A small multi-label image tagger, trained from scratch.
Model: 3.84M parameters, patch size [4, 4].
Training: muon at rate 0.0045, 22500 steps, batches of 512.
Data: trained on drawn human figures in many poses, 195000 training examples.
Rows from block 10 of a small multi-label image tagger, named by matrix and row number. Rows with one number belong to one neuron. Each number is 128 + 32 x the weight over its row's rms, rounded and kept within 0 to 255. All counts start at 0.
After each neuron's rows are labels from the 100 images, of 14848, where the neuron reaches its highest value: "top examples" is what is common among them. Only what is clearly more common there than usual is listed. The data: drawn human figures in many poses.
# fc1: MLP up (model.blocks.10.mlp.fc1.weight, 512x256), inputs 128-255
# fc2: MLP down (model.blocks.10.mlp.fc2.weight, 256x512, transposed), outputs 128-255

fc1.432 [183 144 147 202 117 109  99 132  84  78 164 102 107 139 172  92  84 190  77 138 101 183 119 117 111 141 129 129 157  91 104 152  38 145 108  92 142 102  77 121 128 143 115 172 105 112 160 173 147 127 122 136 115 140 122 152  94 174 141  74 163 144 173  61 113 121 132  77 161 142 143 146 120 157  90 158 101 160 181  73 162 111 162 197 122  85 126 100 133 111 121 139 120 162 143 164 118 130 164  89 104 138 161 174  75 110  95 102 162  89 159 160 138  91 141 140 166 163 160 127 169 166 111 113 111  77 140  76]
fc2.432 [116 102 100  43 160 133 197 156 116 185 140 128 146 106 117 159 149  77 153  99 118  87 170  99 209 156 150 145 129 178 116 121 172 121 102 164 110 152 183 157 138  87 145 117 152 149 146  56 117 160 126 134 137 135 143 122 168 131  97 168  77  79   7 156 113 157 148 132 111 107 110 131 141 111 157 118 135 106 103 125  88 117 122  60 154 166 120 128 162  90 123 101 129  95  97 111 111 126  94 155 105 143 108  95 145 149 163 197 128 156  81 142  95 172 113 136 117 106 122 101  44  54 148 148 139 141  91 200]
top examples: green top

fc1.49 [ 82  72 163  92 108 145 114 106 181 130  95 193 218 119 101 152 151 114 143  99 143 106  96 162 147 142 154 118 108 139 158 133 148 146 128 198 160 108 125 133 108 115 103 138 142  98 132 151 107 111 102 105 137 145  86 102 166  74 150 220 137 116 125 125 126 147 105 136 187  95 156 160 161 101 165 155 140 129  63 172 180  99 139 150 144 119 146 156  91 142 144 146 179 110  75  96 114 134 109 171 161 146 167 101 131 160 142 147 104 190 122 125 107 190  76  92  89  95 126 144  90 137 101 143 107 148  85 158]
fc2.49 [130 125 157  26  74 143 181 142 162 151 113 149 147 115 156 138 104  96 128 116 160 155 139 182 204 113 181 170  74 139 106 119 130 147 112 128 192 104 122 145 110 153 192 178 155 146 169 111 122 102 123 107 112 118  80  92 122 155 134 174 124  82  60 125 144 121 157 132 136 105 128 136 201 113 142 112 100 122 102 149 147 174 114 140 151 141 185 125 133  99  70 109 151  73 119 166 110 133  60 157 128 164 162 123 105 125 130 162 126 165 126 124 161 219  92 100 147 116  97 102  52 119 157 163 169 141 158 128]
top examples: green top; teal top

fc1.350 [ 94 113 171 147 119 161 114 132 126 151 149 125 152 101 102  86 117  61 146  87 119 174 135 124 145 120 143 184 148  94 161 107 138 130 150 125 152 163 113  76 131 113 200 135 100 136 132  97  99 110 120  78  61  84 120 162 164  72 133  89 140 152 118 137 110 124 187 190 132  82 192  73 184 163 117 172 142  58 156 114 122 134 194 192 158 154 142 158 150 128 137 157  82  96 147  78 101 110 159 150 143 134  91 120 106 164 140 117 127 148 150 141 165 145  67 124 164  67 142 125 162 135 156 152 192  80 144 112]
fc2.350 [160 112 160  92 118 127  88 127 124 120 160  79 139 112 111 161 120 162  81 124  85  90  79  93  99 149  91 106 132 143  58 151  96 153  52 163 121 124 176 136 115 193  67 108 181 128 144 176 115 112 142 139 165 166 193 118 108 143 118 143 146  88 166 180  92 158  80 138 109 188  78 166 114  98 104 112 110 194  78 170 114  90  61  59 116  70 126 135 142 108 105  88 155 160 108 160 142 151  94 125 103 129 129 123 139 116 133 102 124  87 137  89  65 127 192  94  85 199 137 187  96 117 104 157  68  96 131  94]
top examples: grey top

fc1.299 [140  88  93 182 100  94 154 180 160 102 100  93 131 157 137 188 131 189 111 115 156 118 145 157 134 164 148  83  99 187  71  98 106  79 156 168 117  97 174 164 130 107 125 131 143 135 114 160 148  89 158 177 109 118 129  96 106 101 142 151 115 136 127 136 166 152  85 127  91 139 121 108  85 105 115 139 116 138 116  91  60 122 114 126 164  61 101 123 134 100  87  88 118 126 160 160 150 118  71 103 131 121 112 168 142 112 123 128 101 137 149 130 122 103 156 132 111  76 159 133 103 240 142 123 167 143 129 216]
fc2.299 [ 79 142 118 109 105  70 169 181 158 138  96  77 103  97  84 125 139 154 163 140 134 127  99 139 130 143 118 132  88 125 136  87 193 114 177 140  89  80  94 143 122 120 142 137 139  65 128  91 233  77 153 149 141  94 136  96 101 115 121  94 175  97 169  86 129  87 107 115 164  96 148  85 100 136 166 146 118 157 160 139 109 162 134 184 152 139 161 100 136 127 188 140 100 156 121 151 154 117 175  68 164 111 123 135 141 108 158 136 171 146 132 183  88 144 102 115 141 165 132 114 164 148 135 123 124 165 135  83]
top examples: grey top; handstand

fc1.377 [ 89 154 113 156  74 151 146  62 180  95 115 178 183 152 104 177 117 161 129 106 124  57 115 138 117 121 142 117 150 155 130 163 169 141 147 115 163 150  94 128 151 108 148  91 126  83 112 137 127 150 142 105 111  86 120 138 131 102 130 101 158  97  76 106 155 104 114 122 124 139 134 165 117 110 119  84  68 150 129 123 156  67  40 155 163 152 207 159  87  92 111 180 142 156 147 191 103 125 121 113 115 116 144 184 137 119 127 126 141 144 128 227 100 207  81 130  80  95 155 137 117  60 121 138 121  89 136 125]
fc2.377 [168  78 131 158 129 201 120 163 135 154 145 106 136 130 173 147 110 157 144  57 165  78 126 146  53 140 124 120  73 122 136 118  94 112 133  96 105 109 104 107 191  75 100 126 167 179 112  91 139 139 117 131 111 165  91 130 102 109 103 141  95 131 119 110 140 181 110 174 157  91 125 153 131 120 159 104 150 100 128  97 132 118 165 109 130 127  77 167 127 149 111 125  58  58 132  91 119  82 173 138 123 117  85 142 162 183 127 181 153  91 127 111 152 197 158 137 176 145 126 136  91 137  90 142  63 177 131 141]
top examples: stocky; brown trousers

fc1.439 [175 155 104 197 115  76 126  91 114  34 155 105  76 133 123  80 112 165  67 127  97 171 151 123 132 170 146 126 104  94 130 197  64 129 113  83 154  96 123 137  84 202 132 166 114 121 120 166 114 147 128 152 113 139 143 192 114 161 137 108 127 136 140  87  98  88 128  93 151 110 104 134 121 149 101 107 111 155 177 117 128 135 148 158 105  96 153  85 170 127 125 167  90 105 147 161 105 118 100  94 150 131 136 162  51 107 118 109 193 124 153 166 126 139 144  83 133 111 128 160 130 185 150 164 149  48 173  96]
fc2.439 [ 87  80 137  69 126 114 162 172 126 176  93 182 201 120 117 182 146  69 151 108 142  77  92 135 110 112 101 152 135 145 171  95 157 142 173 185 150 139  98 136  91  81 140 113 141 103 129  78  96 104 120 124 101 143 121  91 182 113  72 204 180 178  95 147 177 149 127 151 100 191 138 107 139 121 163 133 142 122  89 173 104 174  91  59 170 124 147 146 154 109 134 114 166 111 134 119 165 145  81 187 109 125 101 146 185 136 151 143  97 112  61 133  98 182  72 165 167 141 122 135 122  68  79  90 139 192  34 160]
top examples: green top

fc1.382 [174 165 144 111 165 175 144 134 159 110 130 157 186 135 101 139  89 119 146  72 110 116  85 101 126 169 179 137 143  95 157 127  79 120  95 152 113 107 130 136 105 101 100 102  89 101 242 125 169 169 103 130 107 140 105  84 155 175 139  96 108 106 157  96 170 152 143 119 107 127 130 105  84 173 100 160  93 139 142 175 190 102 156 143 133 197  94 177 161 105 135 146 141 101 146  88 115 134  97 121  89 163 158 127 107 140  86 119 108  91 132 128 119  88 138 193  76 100 138 143 159 135 113 161 140 135  99 129]
fc2.382 [120 162 137 166 140  76 198 186 165 115 169 137 139 128  62  82 174 182 128 123 150 184 127 139 128 147  81 128  91  89 131  87 115 158 113 136 164  53 134 129 141 164 135  97 149 128 130 150 137 168 204 150 144 111  80  84 172 145  96 118 107 112 128 143 119  76  29 131 185 133  75 132 129 148 178 123 100 158 142 182 135 162  96 135 144 166 147  90 132 117 136  72 150 159 136 167  46 183 125 107 117 129 134 131 132 144 113 116 127 119 112 164 111 127 165 116 109  88 140 135 112 149 108 134 144 130 154  90]
top examples: grey top; brown top

fc1.461 [124 110  94 109 163  89 107 151 117  91  96 125 141 142 119 150 118  91 135 135  83 164  43 146  99 166 114 103 103 161 115  84 123 126 185 167  48 160 151 115 109 110 152 103 115 107 126 135 140  91 157 129 148  66 149 103 141 118 120  82 130 149 197 121 127 126  95 146 134 120 116 135 142 107  93 101 155 158 111 126 161 161 154 126 188  84 139 143 154  89 142 143  79 131 149  71 172 125 118 106 137 101 119 182 105  96  72 132 104 126 105 141  64 152  37 131 110 190  90 120  89 141 120  54 147 140 110 131]
fc2.461 [143 149 127 104 114 145 105 114 144 114 181 125  73 167 139 127 160  77 134 149 123 157 183 107 134 176 135 148  95 152 117 193 101 105  66  74 109 151 116 128 111 155 120 126 199 125 124 178 117 113 128 127 138 168 146 118 155 155 159  93 134  98 105 100 120 106  97 134 134 159 148 114 124 102 118 209 106 101 155 141  96 103  61 146 118 101 121 118  86  70  72 142 123 142 151 134 147 192  78 114  79  94 128 138 175 119 115 117 155 110 115  82 131  66 133 130 100  96 128 164 142  94 156 155  79 161 166  74]
top examples: grey top; bowing

fc1.182 [156  74 101 171 149  96 137 152 141 111  78 102 164 121 160 149 130 168 101 122 137 116 129 202 143 175 110 103  74 132  86  80 117 109 112 142 130 132 151 170 123 143  68 127 167 121  97 180 161 142 164 171 142 116  65  97  60 115 143 119 155 101 193 135 153 152  93 112  85 140  98 117  54 157 143 110 170 150 114 111  73 159 133  59 212  57 116  88 138 116 144  96 166 110 119 163 117 152 100  96 109 128 148 126 175  91  98 151  83 137 206 140 121 175 187  88 134 109 164 100  89 112 148 101 127 152 157 139]
fc2.182 [ 89 143  90 134 104 106 116 132 133 155  84 103 150  55 134 128  93 174 135  96 152 136 128 132 106 139 138 133 114 208  47  69 124 213  66 123  76 141 103 186 126  69  97 120 141  61 114 130 155 159 180 111 112 127 124 105 104 131 142  74 167 152 105 123 128 138 111 186 125 138  69 121  93 172 131 120 137 221 137 142  88 119 139 134 115 113  92 111 130  69 145 136 135 109  91 161  99 121 119 110 195 110 146 130 113  83 134 170 132 115  96 118 118 120 127 130 162 120  77 158 120 153 142 131 157 127 156 121]
top examples: grey top; handstand; lying

fc1.205 [135 183 112 138 140 100  82 139 125 166 154  62 103 134 168 128 148 148 116 144 103  91  98  95 120 111  82  69  91 147  91 167 101  72  82 113 137 126 168 172 155 155  68 108 192 102 124 138 126 114 147 131 163 136 137 115 114 173 130 137 118 116 160 161 133 155  31 150  90 139 105 220  94  88 169 112 116 187  97 154 123 132  64  96 136 100 148 108 114 198 132 118 160 135  91 157 171 137 133 132 126 179 131 151 176  87 128 121 115  81 128  95  60 138 187 102 136 103 128 168 108 164  91 104 108 185 106 109]
fc2.205 [130 133 132 118  65 138 121 136 131 116 136  76 121 173 160 137  77 136  86 111 118 107 132 120 136 142  80 139 112 153 118 161 134 113 116 121 162 104 164 202 141 163 137 166 208  88 142 135 154 149 134 134  85 132 155  92 180 168 140 108  68  89  79 128 121 143  59 135  98 136 125 206 194 143 133  83  90 191 114 149 156 118  38 143 164  99 148  96 123 137  82  95 163 150 108 139 111 176 130 160 118 123  93 129 136  94 116 165 141  58 146  85 120 121 133 140 147 124 141 150 131 126 124 166 123  87 110  84]
top examples: grey top; lying

fc1.59 [ 61 126  83 139 136 120 190 101 200 120 171 119 164  92  69 116 126 165 122 179 114 118 118  89 149  80 148 110 135  91 146  69 100 133  76 148  96 152 138 121 138 138 125 153 108 112 118 143 148  85 145 229 106 121 131  77 146  74 127 148  65 110 154 155 127 196 139 145 168 132 134  71 104 128  86 160 122 117 187 186  94 106 131 104 132 155 135 113 152 111  82 112 175 124  99 183 163 168 113 144 117 163 130  96 115 146 114  98  87 143 124 155 209  79  70 124 143 179  77 136 101 156 142 146 118 164 163 155]
fc2.59 [134  96 141 145 129  86 118 127  95  89 119  94 141 127 123 110 104 154 127  43 126 164 137 171 101  94  86 124 105 149 161 137 154  67 137 120  73 136  90  89 128 193  71 101 122 161 130  84 116 142 107  89  76 155 174 191  82 100 139 120 125 100  84 120 169 107 111 104  81 135 138 149 119 117 169 110 119 135 150 145 106  77 146  92 107  60 122 140 120 118 124 141 123 116 146 107  77 145  88 106 124 119 117 157 100 109 121 227 101  61  66 122  80 116  94 118 150 123  73  84 147  80 115  80  86  70 149  92]
top examples: stocky; yellow trousers; orange top; trousers: orange

fc1.306 [158 140 160 164 145 167 136 121 107 146 106 133 167 120 127  91 113 130 143 155 125 161 122 144 136 123 121 114 156 163 202 143 125 143  79 132 205 144 184 120 117 123 122 196  58 113 103  83 143 110  93 164  94 148 128 124 135 142 112  69 116  93 113 207  97  74 106 110 142 134 115 129  98  95 127 152 119 180 137 143  74 107  63 130  92  97 114  70  78 166  78  99 124 152  87 154 127 158 155  83 109  74 187 133  93 154 148 124 160 156 141  90  81 114  78 167  28 165  98 129 184 193 192 118 131 120  85  94]
fc2.306 [143 135 130 155 138 128 141 126 154 171 163  95 117 136  57 119 110  70  43 184  51  88  93 191 126 149 131 106 124 110 137 127 118  67  75 132 174 111 148 127 145  76  62  82 117  89  88 160  66 146 162 160 163  81  35 110 152 110 128 112 149 180 116 119  96 119 118  86 125 103  81 147 132 172 101 107 121 107  74  93 146 148 141 127 162 188  88 154 116 108 132 123 102 139 110 124 129 111 166 142 128 221 155 141 106 137 101  93 120 160 198 180 148 129 227 162 169 136 108 141 112 145 117 135 162 150 164 171]
top examples: stocky; arms up; top: red; lunging